config.toml
arch = "unet"
learning_rate = 0.0011
batch_size = 128
epochs = 83.1
lr_schedule = "cosine"
warmup_steps = 840
weight_decay = 0.2
Rows from block 4, named by matrix and row number. Each number is 128 + 32 x the weight over its row's rms, rounded and kept within 0 to 255. All counts start at 0. After the name is the row's rms in percent of the matrix's.
# conv: 3x3 conv (model.enc.2.0.conv.weight, 192x192x3x3), inputs 160-179, a 3x3 kernel for each
conv.64 103 [159 167  86 163 174  88 165 169  92 103 122 154  95 107 150  94  93 138 183 123  83 176 144  92 155 130 101 130 162 179 120 139 155 123 142 175 180 141  84 184 153  81 177 141  70 166 160  58 171 129  71 192 148  80 165  99  54 152 106  37 159 105  23 124 141 163 122 148 180 125 158 188 121 130 118 129 127 115 136 129 110 142 132  94 150 135 100 148 132  95 153 122  80 147 111  67 161 111  73  79 127 196  86 130 201  91 133 198  95 113 138 105 135 153  96 122 140  95 174 205 115 162 184  98 154 187 168 159 100 143 125 104 156 141 108  88 105 135  81  98 101  97 113 106 103 121 169 104 131 180  78 121 188 108 154 118 125 171 124 123 125 132  96 113 127 105 114 127 145 141 131  89 126 147 106 115 132  90 120 137]
conv.65 105 [155 114 103  97 120 128 109 134 170  90  96 126  37  19 122 128 148 204 163 146 146 131 116  95 167 162 135 119 151 126  83 111 134 124 165 188 143 126  99 160 117 118 163 131 131 130  94  60 121  65  67 160 133 132 161 180 162 126  79  99 142  81  95 140 157 135 129 163  95 159 168 117 128  85  85 130  93 135 134 125 171 146 144 116 163 149 142 142 143 137 112  92  69 146 132 131 106 110 106 100 127 115 151 192 141 156 163 127 158 245 229 114 194 169  81  91 106 128 164 121 117 134 141 126 129 144 120  56  43 111 112 120 121 164 143 160 161 179 126 104  94 129 108 113 139 191 163 107 151 169 132 149 164 124 138 134 140 149 154 127 139 118  93 145 169 108 148 127 148 113 128 123 134 107 126 140 140 145 161 170]
conv.66 106 [155 171 187 170 200 181 170 199 179 100  72  91 106  54  96 133  91 109 170 205 206 161 194 184 153 152 124 172 117  84 154  99  79 164 121 105 161 157 148 134 123 117 144 144 119  99 112 103  99 133  93 115 137 102 164 160 148 139 138 132 162 173 163  99 138 144 137 153 158 114  99 116 134 115 140 140 126 128 134 124 143 148 145 158 109 129 152 129 137 174 161 116  94 125  97  89 142 140 128 146 141 149 148 129 142 108  95  98 211 186 163 164 162 139 148 166 148 141  91  94 113  89  76 134 113 123 124 121 131 162 110 150 174 133 150  92 127 163 101 147 159 111 135 158 185 170 141 161 128 123 152 120 107 119 128  97 116 119  97 172 167 163 154 124 142 126 125 118 112 132 108 157 124 129 138 107 113 132  98 128]
conv.67 094 [135 116 114 158 167 150 164 172 181 153 193 189 135 144 153 108 137 142 127 138 133 151 177 177 216 210 203  91  95 103 124 122 128  82  98  97  96 106  99 132 136 136 136 145 138 155 149 132  99  99  76  62  87  55 125 116 125 144 145 130 186 203 178 135 151 133 123 107 107 125  77 106 136 135 143 153 153 165 166 189 190  80  81 108 150 169 197 182 199 193  87  59  80 122 106 117  83  86  95 129 122 131  92  87 103  99  63  72  98  80  72 139 129 135 146 145 132 122 104 121 123 129 140 171 172 168 183 179 173 190 173 161 189 183 185 128 129 134  97 106 101  93  81  79 105 125 111 100 102 105 110 105 113  91  86 106 153 138 138  86  87  71 138 123 136 108 112 127 128 102 111 132 138 130 130 140 140 141 163 157]
conv.68 107 [144 129 115 133 130 158 109 122 156 145 170 134  88  80 142 156  71  87  98  48 121 155 119 118 161 160 182 113 148 111 117 105 132 125  93 126 118 170 132 119 124 124 138  81  88 137 181 163 166 107 103 122  86 112 104 159 116 110 153 158 172  84  94 122  75 137 114 145 130 140 182 146 136 170 146 167 114 122 120  90 115 139 159 153 124 134 158 126  73 151 132 192 149 146 161 202 161 102 131 131  57  96 177 145 116 122 183 186 147  96  82 107 191 156 117 150 182 133 135 105 172 116 128 100  84 169 128 121 121 150 123 129 132 128 125 111  82  91 166 177  94 117 168 181 123 115 102  82 133 168 129 108 114 118 117  92 131 142 167 175 103  76 149 108  91 102 118  72  69 119 135 142 146 142 150 138 153 126 105 121]
conv.69 104 [158 148  98 146 140 108 155 157 109 116  74 124  88  79 147 124 107 178  97 114  97 109 152 111 101 146  86 101 178 124  90 163 102 108 151 102 151 115 102 165 134 109 169 150 131 172 165 104 136 140  91 150 147  99 130  72  66 172  99  72 158 137  98 110 143 148  88 147 155 106 129 121 127 146 105 116 117 105 147 138 131  96 180  62 129 198  65 127 187  68 129 152  87 146 138  68 145 161  91  99 115 177 109 104 167 122  72 140  77 112 139  94 135 144  98 136 135 133 182 122 143 178  81 122 168  71 144 192 130 137 156 109 145 132 112 141 149 114 122  91  98 148 100 121  85  83 148  97 113 160 103 123 152 169 176  95 167 221 112 124 173  88 133  74 143 161  84 141 169 130 167 104 149 135 121 148 122 116 149 111]
conv.70 094 [169 183 132 163 163 123 148 160 123 165 170 169 190 174 172 148 132 138 113 100  88 121 108 109 116  81 100 142 139 146 174 167 148 156 132 126 153 165 167 125 121 145 132 112 118 134 165 144 149 197 145 137 190 147 144 135 143 135 147 120 138 152 133  67  66  83  78  76  93  76  80 138 205 203 179 206 174 167 171 134 123 160 139 132 138 117 104 135 109 106 146 128 137 149 142 141 206 184 180 131 111 125 115 116 132  99  98 125 110 115 119  85  91 102 123 134 146 145 140 129 131 138 126 140 138 115 125  74 103 154  95 140 137  57 102 168 154 156 147 124 150 129 127 142 106 123 128 114 114 121 113 119 127 101 100  85 130 106  79 163 157 134 175 163 153 114 143 130 117 134 122 149 134 149 149 122 152 149 115 126]
conv.71 103 [102 110 146 167 172 189 114 117 122 120 118 104 163 173 132 128 113  74 117  87 126 114  94 120  99  98 117 129 151 149 171 197 173 122 139 114 150 164 171 132 147 148 143 142 135  99  76 103 129 132 155 155 182 190 108 121 141 101  93 128 157 146 144  97  96  68 141 140 115 115 109 116 148 126 154 137 144 168 173 171 171 145 120 165  99  56 114 146 132 136 156 161 175 121  94 130 163 136 150 148 152 153 132 164 141 105 121 130 114 120 126 171 151 165  99  67  71 131 112 142  91 107 119 143 166 168 142 153 138 129 152 133 114 146 143 120 137 159 146 160 175 137 137 147 108 121 124 145 140 131 103 100  85 147 127 109 132 122 116 138 131 129 135 114 130 126 123 142  82  63  91 144 144 166 128 143 145 159 160 164]
conv.72 101 [114 124 179 148 141 171 148 127 150 125 149 160 112 163 188  77  86 103 151 133 158 193 155 161 164 128 107 111 106 119 119 102  97 149 133 133 144 164 191 149 145 154 148 133 133 129 143 141 140 118 126 142 119 112 103 123 107 123 135 114 122 127 116 118 103  91 140 125 108 129 129 105 117 174 206  99 129 173 135 132 173  98 147 173 117 143 178 141 152 193 114 140 132 140 137 148 162 180 163 149  98  87 147 111  92 158 143 148 106  68  55 141 113  96 138 124 123 120 107 105 104  84  86 148 145 138 117 143 171 116 119 139 128 132 137  89 123 131  94 148 170 134 145 169 139  83  85 136  97  72 108  70  40  80  37  25 123  77  47 130 101  47 143 120 112 109  91  83 127 137 163 114 130 138 114 105 111 116  95 107]
conv.73 099 [206 157 128 183 153 113 155 138 110 113 110 167  80 107 157  87 121 139 190 148 158 142 117 123 131  94 124 174 177 137 167 176 130 155 172 149 195 149 148 181 145 128 180 161 161 151 112  52 166 132  87 165 149 112 147  99  93 117  70  56 145 116 126  89  99  97 149 143 147 166 127 132 167 139 160 135 120 130  98 116 124 167 134 125 138 119 102 131 110 103 159 113  73 179 132  90 152 141 110  89 138 167 122 155 179 107 132 158 105 147 160 103 132 122 118 158 149 136 165 112 151 175 139 117 168 114 187  97  69 163 105  77 165 104  90  69  81 157  76  86 131 125 133 162 137 176 151 139 197 195 122 161 158 197 153  68 174 137  96 184 125 114  65 111 161  98 137 143 112 168 173 147 155 137 160 160 137 123 144 129]
conv.74 105 [113 183  98 103 196 110  90 187 136 145  94 149 157  82 148 159  93 138 169 129 109 160 138 126 155 111 122 133 101 132 141  76 127 110  61 125 146 138 113 143 160 121 136 145 122 105 189 125  99 196 114 110 236 116 135 154 135 145 167 110 149 174 129 136 129 142 130 125 149 141 122 151 131 112 106 137 122 116 136 131 121 117 152 128 140 175 142 141 172 160 107 139 113 102 154  91 103 175 144 120 121 138 127 122 112 134 113 100 127 117 152 108  81 140 116  55 132 133 151 127 139 161 123 107 141 103 119 160 105 108 170 109 113 183 145 158 144 122 140 131  98 156 156 107 119  78 124 120  63 131 105  35 119 106 222 147 120 242 171 119 210 172 125 153 129 121 143 110 145 156 126 126 132 108 121 116 113  95 105 108]
conv.75 101 [122 132 169 108 142 135 142 162 113  87 158 229  73 157 198  82 165 167 146 108  47 205 155  65 180 162  90 145  94 107 119  94 140 109 129 162 150 136 143 146 118 148 122 123 148  80 102 137  77 137 185  94 157 160 140 122 110 120 122 127  97 124 151 127 145  87 156 132  63 134  80  63 123 119 179  89 102 175 124 157 170 173 166 148 158 162 143 138 171 169 158 154 143 137 165 173 107 138 173 118 101  62 162 126  74 182 126  77 143 129  85 167 128  49 165 108  51 170 132  92 138 113 118 169 198 152  91 109 113  93 144 156 104 130 156 104 101 128 129  89 129 169 155 124 142 134 108 147 142  84 120 107  75 145 165  86 138 194 111  87 168 140  90  50  57 139 111  77 178 155 112 187 136 114 173 131 114 146 127 141]
conv.76 102 [149 119 137 161 124 132 171 154 140  71 127 115  90 144 106 149 165  95 150 130 112 137 146 119 106 115 122 103 162 136 111 154 135 123 186 161 136 107  82 182 172 130 167 190 144 170  85  64 179  87  66 218 123 131 129  49  52 165 113  81 155 151 135 168 199 175 142 147 143 123 104 112  81  91 101 122 123 106 150 169 139 108 102 117 128 128 113 116 120 109 137  86  91 158  90 118 137 114 131 132 167 192 105 132 185  92  97 156  96 132 182  81 158 166  50 126 116 147 180 150  98 131 137  96 130 158 134 122 108 162 124 120 202 148 141  66  99 115  79  96  87 109 137  98 117 194 207 107 185 188  68 123 137 180 146 105 138 139 124  91 100 128 123 110 124 134 127 126 158 169 171  91 146 157  88 148 148  74 135 125]
conv.77 090 [170 179 151 175 175 156 131 129 126  93  78  41 149 128 106 184 131 110 156 109 134 117  84 121 110 101 165 151 149 122 121 132 128 131 152 162 137 128 104 161 158 144 188 196 208 103  99  67 142 141 102 115 120 114 135 133 115 150 143 135 147 153 151  34  34  69  97  88 109 112  98 108 190 194 160 186 182 149 156 160 156 190 188 170 156 147 146 152 163 154 179 179 154 167 182 161 126 165 126 103 112 138  70  92 112  94 110 123 118 114 147 116 114 147 121 105 130 182 194 172 131 143 110 112 150 124 122 116 106 150 153 115 159 175 142 100  97  76 121 129  87 137 145 108  98  75  87 125 101 144 133 108 156 158 167 151 118 150 112 130 132 123 121 148 141 129 134 127 113 139 143 133 128 133 152 168 157 183 206 191]
conv.78 094 [154 165  84 183 175  97 158 150  75 132 113 102 165 144 123 149 155 118 143 109 154 149 116 173 129  82 138 180 154 134 198 192 114 179 176  95 145 116 146 134 137 144 154 168 165 118 138  98 120 165 126 131 137 117 130 117 145 102 102 104 109 118 156 121  74  96 133  52 122 142  70 119 164 173 147 150 211 174 112 175 119 162 147 164 127 130 128 110 101 104 142 114 128 148 140 103 155 150 123 100 131 134 107 112 138 111 120 148 134 144 168 101  97 112 118 135 134 147 187 145 154 191 153 124 146 110 162  75  59 201 112  92 173 101  94 109 124 182  97 124 199  86 133 176 143 111  96 160 126  98 168 173 136 154  94  57 153  90  72 173  90  91 123 174 178  70 116 150  97 143 180 150 132 122 161 164 145 145 131 123]
conv.79 104 [ 78 118 123  75  95 116 111 108 109 109  90 115  93  72  92  87  93 128 114 103 117 159 156 139 152 145 100 147 127 138 141 132 117 154 145 133 107 122 157 127 113 139 118 102 136 134 228 216 131 174 191 121 108 117 104 145 155  98 122 136  91 107 124 131 100  96 144 120 123 175 156 121 130 160 174 109 114 138 107  80 106  71 129 132  78 119 154  96  97 136  99 139 138 134 145 140 137 110 122 189 116  96 203 138 111 195 185 129 166 130 110 125 114 112 121 145 155 158 148 141 154 143 112 139 149 141  71 102 102 127 128 102 147 103  72 131 171 196 116 127 188 113  86 161 128  47  49 148  92  55 176 182 129 107  87  61 135 148  89 161 192 108 186 164 122 113 122 120 104 136 126 127 104 111 169 128  90 159 121  87]
conv.80 094 [123 145 121 122 156 115 138 163 147 131 136 128 170 176 144 152 148 123 142  91 109 204 127 140 168 114 122 140 175 147 170 179 144 155 148 129 156 138 144 143 106 113 138 107 110 130 191 156 125 185 151 137 189 174 163 162 145 132 140 119 133 133 124  83  62  80 119  71  89 133  93 108 177 179 173 177 165 165 145 139 142 128 127 115 133 124 116 150 103  94 182 140 128 180 158 133 179 167 155 132 124 153 101 117 147 109 111 126 122 146 130  84 109  99 118 133 126 137 174 168 121 153 152 118 161 128 167  86  56 204 147 115 177 111  82 127 120 175 112  77 123 116  97 118 110 118 117 120 124 117 119 131 117 102 140  81 129 153  89 154 159 115 152 198 192  94 138 142  96 136 161 156 136 135 171 135 140 158 105 109]
conv.81 103 [ 97  80 114  99 100 146 107 124 128 110 149 200 107 145 190 163 136 177 153 136 109 133 145 110 102 130 113 117 144 139 124 127 115 174 146 134  88  79 162 141 133 191 163 180 217 116 104 142 122 138 162 122 151 147  71  57 130 131 119 175 122 145 189 184 178 124 148 146 100 130 124  97  95  77 143 111 119 164 121 134 154  86  77 154 109 110 186 116 139 182  84  63 136 128  98 135 109 126 152 199 218  98 167 166  73 172 140  73 129 134 117 141 135 130 145 128 141 174 159 120 145 169 100 133 133  89 104  76  84 112  93  79 105 101 105 111 110 148 103 135 182 148 162 183 184 195 121 180 158  85 141 110  75 177 171 133 127 128  93 103 112  99 111 127 110 125 154 127 149 167 128 159 127 113 156 132  92 141 113  80]
conv.82 101 [111  98 100 146 151 142 153 141 153  62  82  80  62  66  94 142 113 115 124 107 110 141 109 125 148 141 153  80 105  88 131 162 148 144 167 145 175 166 145 130 149 149 112 129 141 138  91  81 112  71  80 118 100 119 184 206 182  70  84 101  89 101 128  87  79 118 174 145 138 122 100 101 118 134  88 101 118 113 161 170 164 151 142 125 124 116 112 162 173 163 171 156 137 100  99 106 133 147 134  96 101 112 193 191 178 106 129 136 125 164 150 160 182 194 110  92 106 125 137 126  86  92 104 155 157 151 111  71  91 150 146 134 149 188 143 121 140 122 103 146 125 115 161 114 124 146 153 139 138 138  94  94 108 148 159 191 135 102 133 120  94 131 117 156 131 132 139 113  69  68  98 135 122 117 147 164 157 150 180 165]
conv.83 098 [114 110 128 113 110 110 107 105  93 171 156 123 187 204 158 135 140 127  98  91 102  84  99  89  89 108  93 113 115  76 138 185 135 134 166 121 107 110 120 141 160 120 188 230 163 155 183 184 129 153 124 109 126 104  90  95  88 122 140 111 162 208 136 146 135 140 151 139 163  76  68 121 140 134 118 119 127  99 167 188 135 129 105 111 129 110  87 149 156 113 140 139 149 132 130 117 129 133 121 133 135 154 122 116 159 116  80 134  35   0   9 107  80  95 156 161 140 105  86  87 118 149 132 192 220 176 135 167 144 115 129  93 114 113 100 121 136 135 138 117 105 138 125  87 100  75  82 147 167 175 152 165 173 111 127 121 144 187 149 134 140 139 108  93 109 122  78 114 150 131 150 109 121 105 140 156 141 212 230 203]
conv.84 097 [128 101  71 122  81  87 147 109 140 170 140 121 147 103  68 159  83  96 101 140 141  91 132 139  82 133 131 157 161 134 132 134 109 163 133 116 142 138 157 156 135 144 130 138 141 169 176 167 109 118 137 155 129 155 105 154 164 116 156 158  67  99 103 134 116 119 105 114 127 116 140 134  89  91  86 147 134 104 182 158 130  81  92  96 120 142 149 138 171 153 128 149 163 116 139 170 119 135 150 116 124 149 131 158 153 143 170 153 105 117 130 110 134 143  90  96 114  53 104 121 123 172 159 140 159 134 129 113  74 106 104  84 154 165 137 141 128 138 150 152 137 196 173 137 140 133 144 143 128 126  99  90 107  94 121 124 117  91 100  81  95 147 135 172 166 127 164 168 101 107 119  88  94  94 144 153 138 190 214 191]
conv.85 093 [130 131 140 152 129 126 133 105 104 101 145 159 111 139 148 127 164 132 147 160 143 149 173 150 147 155 135 109 173 154 114 173 146 134 178 146 128 234 188 133 197 170 157 181 161 140 125 121 147 168 156 124 123 125 144 171 174 102 139 144 128 163 158 101 100 100 117 111 120 105  91 105 130 154 150 146 176 161 156 172 167 120 149 130 117 151 144 149 177 180 114 137 140 141 119 134 154 152 139 152  95 112 148 111 111 124  90 117 149 142 128 130 134 130 123  97 100 178 155 124 149 161 128 176 180 138 119 183 166 125 135 126 138 118 110 143 166  96 162 210 171 127 151 137 122 136 146 100 106 106 122 125 121 123 129 137 101  96  70 132 122 110 175 103 114 160 125 126 169 117 158 124 227 186 134 182 149 138 179 138]
conv.86 094 [198 190 127 173 167 109 154 167 101 157 136 135 155 134 139 149 115 118 157 146 144 131 131 133 101  84 107 145 157 137 162 137 113 162 141 121 135 133 130 152 181 156 161 199 186 120 132  66 128 151 109 135 146 116 112 126 129 126 163 145 125 156 152 112  69  90 115  64  99 143  94 129 170 171 177 170 215 196 134 174 146 168 178 176 158 177 172 123 144 146 135 140 143 134 150 123 148 169 128  96  88 119 103  70 115 124 101 125 135 147 151 112 126 124 148 155 138 136 166 125 166 199 159 115 142 112 135  86  77 148  97 100 150 115 112 106 114 169 109 147 196 124 157 205 150 121 104 148 116 101 161 121 122 167 135  94 138  93  71 136  93  74  79  88 114  83  97 122 111 151 155 135 141 127 173 181 143 152 153 124]
conv.87 098 [164 147 128 162  91  83 150  95  98  91 107 107 146 119  89 191 135 101 154 178 137 144 180 157 134 177 158 157 163 123 162 126  93 182 138 104 166 168 122 180 166 109 150 139  99  63  87 102 132 149 150 130  95 105 170 212 137 129 179 154 114 160 142  56  83 112  94 148 151  97 142 139 160 154 139 157 132 118 180 128  97 154 182 164 145 149 145 154 162 139 183 193 133 154 136 147 137 128 131 114 107 128 116 124 145 110 136 154 223 175 149 136 101 108 108  93 113 160 141 131 161 113 102 179 144 121 127 151 138 123 116  99 133 107  61 121 102 105 152 180 136 141 159 124 155 130 134 119 100  80 149 117 127 119 130 128 155 101  97 161 143 127 113 118 142 100 112 129 104 124 170 180 151 107 172 127  92 182 156 112]
conv.88 098 [147 125 149 162 141 112 128 131  79  98 151 147 115 137 132 143 115 131 107 183  83  95 169  80  92 130 110  93 196  97 125 179 103 114 165 100 137 173  52 159 213  68 134 171  64  97  78 111 120 134  89 115 124  66 111 164  93 109 167  52 117 175  73 118 132 146 106 102 168 122 118 168 122 163 118 108 186 101 103 124  82 105 202  75  93 207  66  84 197  74 117 151 108 141 169 104 111 156  80 171  78 148 163  52 194 172  73 179 137 157 102 146 161  82 150 187 103 151 148 101 122 163  70 125 167  90 136 144 169 111  98 139  72  71 128 169 151  89 128 126  80 134 115  84 116 103  92 145 126 120 173 154 129 102 150 141 105 164 112 150 184 104 153  81 162 135  61 144 188 107 149 153 178  77 159 177  71 137 151  79]
conv.89 099 [208 185 179 188 190 150 151 139 115 135 165 164 154 171 173  77 123 130 137 148 117 125 138 116 130 122 123 113 107 117 129 124 137 115 111 118 118 150 134 130 143 131  90 117 108 160 147 143 154 161 124 122 128  84 131 153 130 124 154 128 128 162 119 105 106  99 120 105 107 141 125 143 207 237 206 169 180 182 111 144 132 182 191 184 173 199 193 152 195 170 158 143 161 137 134 144 117 118 120 100  93 110 101  53  86 133  80 122  94  85  75  89  95  78 132 127 122 134 123 134 136 118 122 163 155 136 186 169 174 168 140 159 119  93 115 181 205 163 121 128 141 134 139 150  54  53  62  76  81  92 106  93 110  67  71  73 135 138 119 122 123  78 125 112 121  87  89  83 136 115 104 140 152 132 143 146 144 150 148 139]
conv.90 093 [124 145 104 118 156 112 139 180 150 155 145 132 133 143 122 142 133 118 108  79  80 122 104 114 115  94  99 152 177 162 190 185 185 193 172 159 146 135 138 129 100 101 120  92  95 112 150 140 113 163 140 136 183 170 127 152 146 114 131 125 114 101  94 105  71  76 129  98 114 134 134 122 166 161 160 142 136 138 131 114 136 139 139 123 132 123 113 127 103 118 143 153 131 152 140 142 154 153 154 160 147 161 157 153 168 136 141 142 136 159 148 117 145 131 126 147 146 154 182 172 162 171 172 161 164 179 141  90  70 151  97 100 126  50  68 117  98 122 111  77 130 127  76 150 146 154 142 144 169 131 161 165 129 125 142  98 141 138  87 182 183 130 150 168 178 122 164 166 101 142 138 172 156 139 157 138 135 137 114 120]
conv.91 095 [164 145  78 167 164  99 174 177 113 139 144 148 150 162 181 102 127 152 152  94 112 151 105 127 125  87  95 177 178 145 178 190 161 141 140 123 159 159 181 146 138 141 122 136 131 129 156  94 144 160 121 139 168 156 147 149 165 109 113 123 109  89 104  86  38  87 135  83 140 167 135 143 158 169 166 137 168 156  99 118 121 149 142 134 137 140 135 127 112 105 138 123 113 145 144 119 151 154 133 138 125 163 154 134 152 138 131 130 137 146 133 131 134 116 144 170 116 153 166 109 150 164 110 128 117  88 143  23  65 153  54 112 133  61 112 128 146 174  95 124 172 116 139 179 144 129 121 166 140 122 154 149 115 165 118  49 143  96  58 172 141 101 147 169 172 122 143 139 120 162 137 151 123 126 170 142 140 139 108 113]
conv.92 097 [139 153 124 149 145 153 122 116 107  67 140 161  59 133 171  43  61  95 176 112  72 231 168 131 209 164 140 130 146 177 100 130 154 127 147 175 130 114 125 135 139 158 182 207 193  97 109 104 183 164 153 117  91  95 107  95 101  96 104  91 120 121  94 141 132  93 169 161 123 110 105 108 130 123 165 117 150 168 117 132 148 194 178 167 168 182 149 179 203 165 139 124 128 110 120 105 165 182 154 148 140 139 151 115 109 133 127 134 119 110 105 120 122 127 139 164 134 179 204 217 134 163 174 134 167 172 114 109 127 109 113 123  97 106 127 107  71  85 160 150 186 106 131 144 116 114 127 127 131 136 151 159 157 166 195 156 101 125  94 129 138 121 126 122 121 147 124 117 177 159 158 109 108 137 105 151 167 135 164 170]
conv.93 101 [136 121 132 127 108 120 164 150 136 148 158 157 123 138 139 119 117 107 178 132 117  70  12  13 106 114 119 132 142 143 135 159 161 125 122 139 159 179 164 149 147 138 158 133 127 121  99 111  50  70 104 165 194 201 165 171 174 102 102  91 104 108 115 103  98  80  81  93  68 126 141 110 141 146 170 121 128 152 152 140 152 160 147 154 141 109 111 124  97 105 120 111 117 138 135 141 129 113 120  87  96  92 138 157 155 122 137 131 160 161 155 160 163 121 132 109  84 162 153 164 136 116 133 107  97 112  83  78 108  92 114 133 107 148 164 136 152 197  79  74  54  99  94  87 162 159 130 188 181 158 144 139 126 127  98  90 175 169 153 150 137 156 136 163 167 181 203 213 160 144 164 148 161 164 114 114 114 109 106 104]
conv.94 102 [103 168 135  92 182 140  58 133 148 178 123 100 169  90 131 175 117 152 133  93 160 104 104 139 109  67 114 121 197  64  97 164  74  87 171 115 134 141  94 148 160 127 126 154 145 132 169  67 137 189  48  85 143  57  95 114  61 154 177 103  92 127 109 144 111 167 130  89 135 174 108 107 136 189 126 145 162 136 113 120 144  96 172 110 101 170 109  96 165 128 106 167  94 100 197  94  59 166 114 144 105 179 128  61 133 163  97 120  66  86 127 100 108 170  94 125 168 140 206  93 112 192  41 118 202  81 133 163 107 125 159 100 117 163 120 114 117 125 150  97  96 134 109 126 132  93 135 116  89 156 140 125 150 153 170 123  86 165 100 110 171 105 129  98 163 175 111 174 134 124 165 115 153 114 103 164 111 115 168 118]
conv.95 104 [128 142 144  86 100 103 106 104 108  99  99 129 157 159 141 157 146 126 116 118 106  95  96 102 137 126 125 131 138 139 107  94 116 129 140 135 137 122 126  73  42  93 116 113 117 128 143 158 131 178 159 143 169 158 117  92 113  98  52  87 135 130 129 146 178 127 154 162 112 123 123 133 132 131 151 115 128 149 127 124 120 119  87 124 112  88 109 150 147 131 106  69 107  88  60  93 133 149 157 143 168 134 157 168 150 102 106 129 176 164 161  63  11  30 120 106 113 131 104 134 140 118 133 155 146 128 115 131 121 120 140 136 101 128 121 200 176 169 110 103 118  88  73 102 113 131 107 104  91  89 141 128 124  89  79  39 160 134 122 102  96  97 153 176 164 137 118 137 128 116 139 115  92 119 104 100 113 136 126 128]
conv.96 098 [ 97  86 109 114 112 117 121 110 125 144 152 132 150 153 130 119 126  96 147 125 132 156 121 129 130 117 118 116 136 134 124 143 145  85 108  93  88  98 113  98 115 139 119 123 123  86  87  90 115 106 105 136 159 136  92  96  82 124 131 116 137 122 103 192 173 162 137 145 148 125 131 140  76  71  96 105  87 117 137 124 131  70  68  81 108  93 124 110  90 118  77  72  75 101  83  97 142 123 121 181 141 147 149 134 138 170 167 159 137 129 111 122 129 114  76  93  90  72  72  80 104  75  98  65  67  74 131 127 133 127 112 133 158 148 160 123 107 115 123 104 117 139 129 128 163 163 157 136 140 133  69  73  63 114 117 122 142 134 124 107 100  80 147 138 133 127 134 140 156 188 196  92  70  86  81  52  74  76  44  60]
conv.97 099 [123 119 143 107 117 119 165 157 143 166 192 144 100 151 108  63 117  97  92 114 102  81 115 111 125 137 127 125 169 185 122 172 137 121 141  93  51  89 128  76 131 136 120 140 126 108  95 153 119 119 134 141 133 129  63  87 136 111 112 156 119 133 139 180 147 118  96  87 112  90 112 136  73 136 166 119 175 157 165 169 160 105 106 126 105 145 142 151 166 153  63 110 128 117 124 137 160 151 145 130 140 127 130 117 134 116  84 128 139  88  68 151 124 123 143 167 131 141 165 177 208 242 192 197 181 149 113 183 183  95 124 106 125 123  92 157 150 131 179 138 169 215 162 174 138 124 120 107 118 116  96 121 109 105 102 118  91 117  99  83  95  88 108  91  74 167 129 137 175 122 143  57 136 151  87 159 150 116 179 142]
conv.98 100 [142 151 109 141 160 130 142 132 117 116 102 122 125 118 133 120 113 116 131 180 153 153 154 128 134 139 127 146 151 160 178 192 170 100  90  69 114 160 172 127 188 171 131 141  99 142 148 126 184 192 134 168 176 158 119 135 163 120 183 171 103 120  91 141 105 126 126  79 129 167 143 187 108 107  93 146 180 129 134 158 105 109  96 119 105 138 160 119 159 126 131 117 105  92 122 131 114  98  59 150 155 159 162 119 134 122 130 157 131 148 184  79 153 180  80 108  94  71 123 137 160 247 178 156 176 127 188 138  70 175 107  82 154 102 107 147 146 195 126 127 149 121 153 167 114 151 149 106 120 163 107  86  93  64  95  96 134 143 155 157 150 151 154 164 202 136 149 164  86 126 156 102 134 116 132 189 139 144 159 113]
conv.99 105 [106 105 157 135 118 181 140 126 199 137 142  86 138 141  66 131 152  65 140 139 138 164 116 152 161  91 141 158  62 140 169  71 127 146  64 108  94 144 139 114 160 139 117 147 133 142 120 171 149 123 166 169 146 204 137 171 169 123 177 166 133 166 160 140 129 146 136 110 153 130 125 153 103 105 102 121 134 103 131 148 137 120  93 162 126 111 171 139 115 184 123 136 153 111 131 137 127 107 153 131 132  89 134 144  92 124 155 100 142 103 132 151 118 146 149  79 127 137  66 129 156  90 158 160  75 134 145 136 176 131 117 159 149 126 173 121 156 100 117 176  93 142 195  96 126  95 115 130  74 104 113  59  74 108 126 216 140 138 237 131 135 192 119 150  95 121 174 106 119 176 116 129 111 134 135  99 131 129  86 107]
conv.100 103 [161 184 165 157 181 177 135 131 126 170 201 204 151 157 163 122 137 136 162 164 124 159 137 129 126 109 121 116 112 159  96  76 131 113  94 132 121 116 131 128 119 154 149 139 165 170 196 193 137 197 186 144 173 164 127 104 129 117  83 113 157 149 161 137 158 127 142 156 122 128 134 122 166 153 158 143 144 176 106  94 119 133 111 119 128 124 145 136 112 144  93  61 102 110  79 127 167 140 171 140 138 107 128 133 104 104 116 119  93  73  91  71  46  55 106  82  97 144 133 128 118 114 140 112 111 138 109 107 119 107 104 131 130 108 123 161 173 169 131 169 186 115 128 162 124 144 142 129 118  98 138 125 110 165 172 139 172 155 146 186 179 165 143 138 110  74  78  59 103  96 103 120  99 115 119  94 118 117  86 125]
conv.101 096 [196 163 135 149 159 107 124 153 100 139 144 141  79 105 138  87  92 128 152 122 105 160 170 140 104  90  97 123 132 137 105 115 118 171 175 146 114  86  98 131 147 138 158 179 177 118 107  69 132 108  71  87 101  90 103  96 105 144 146 142 116 122 101 161 159 138 125 109 100 142 107 116 136 128 146 139 161 170 108 139 146 196 166 189 182 186 191 158 155 152 111 100 106 120 108  95 144 159 115 102 117 114 108  85 100 159 125 150 131 136 137 129 155 148 156 185 136 131 141 117 166 193 159 142 142 119 154  99 116 165 103 125 153 111 132 108  89 163 131 125 195 114 117 156 138 142  97 117 126  96 157 160 133 202 166  91 114  81  59 130 104  78  63  87 102 121 120 126 139 161 168 133 125 115 158 170 154 163 160 157]
conv.102 100 [130 150 153  96 113 132 131 142 159 133 113  93 120 102 113 120 125 155 123 154 142 120 173 171 164 220 189  77  60  54 121  98  99 157 138 147 110 122  92 109 129  95  96 102 106  96  99 112  41  48  71  58  44  77 154 146 145 151 143 145 124 119 124 139 174 140  99 134 113 120 139 138 124  92 108 114  97 103 130 116 139 173 132 161 180 150 175 169 158 168 123 109 152 133 128 150 113  98 132  80  84 113 102 112 119 136 133 108 141 143 138 152 152 132 177 168 141 106  54  83 122  73  86 134  97  84 152 189 165 153 170 175 151 176 191 142  97 119 108  79  80 120 121 121 139 157 145 153 165 147 155 179 157 134 158 153 129 161 186  78 124 140 114  96 107 134 112 117 152 115 120 115 111 104 142 137 120 152 161 140]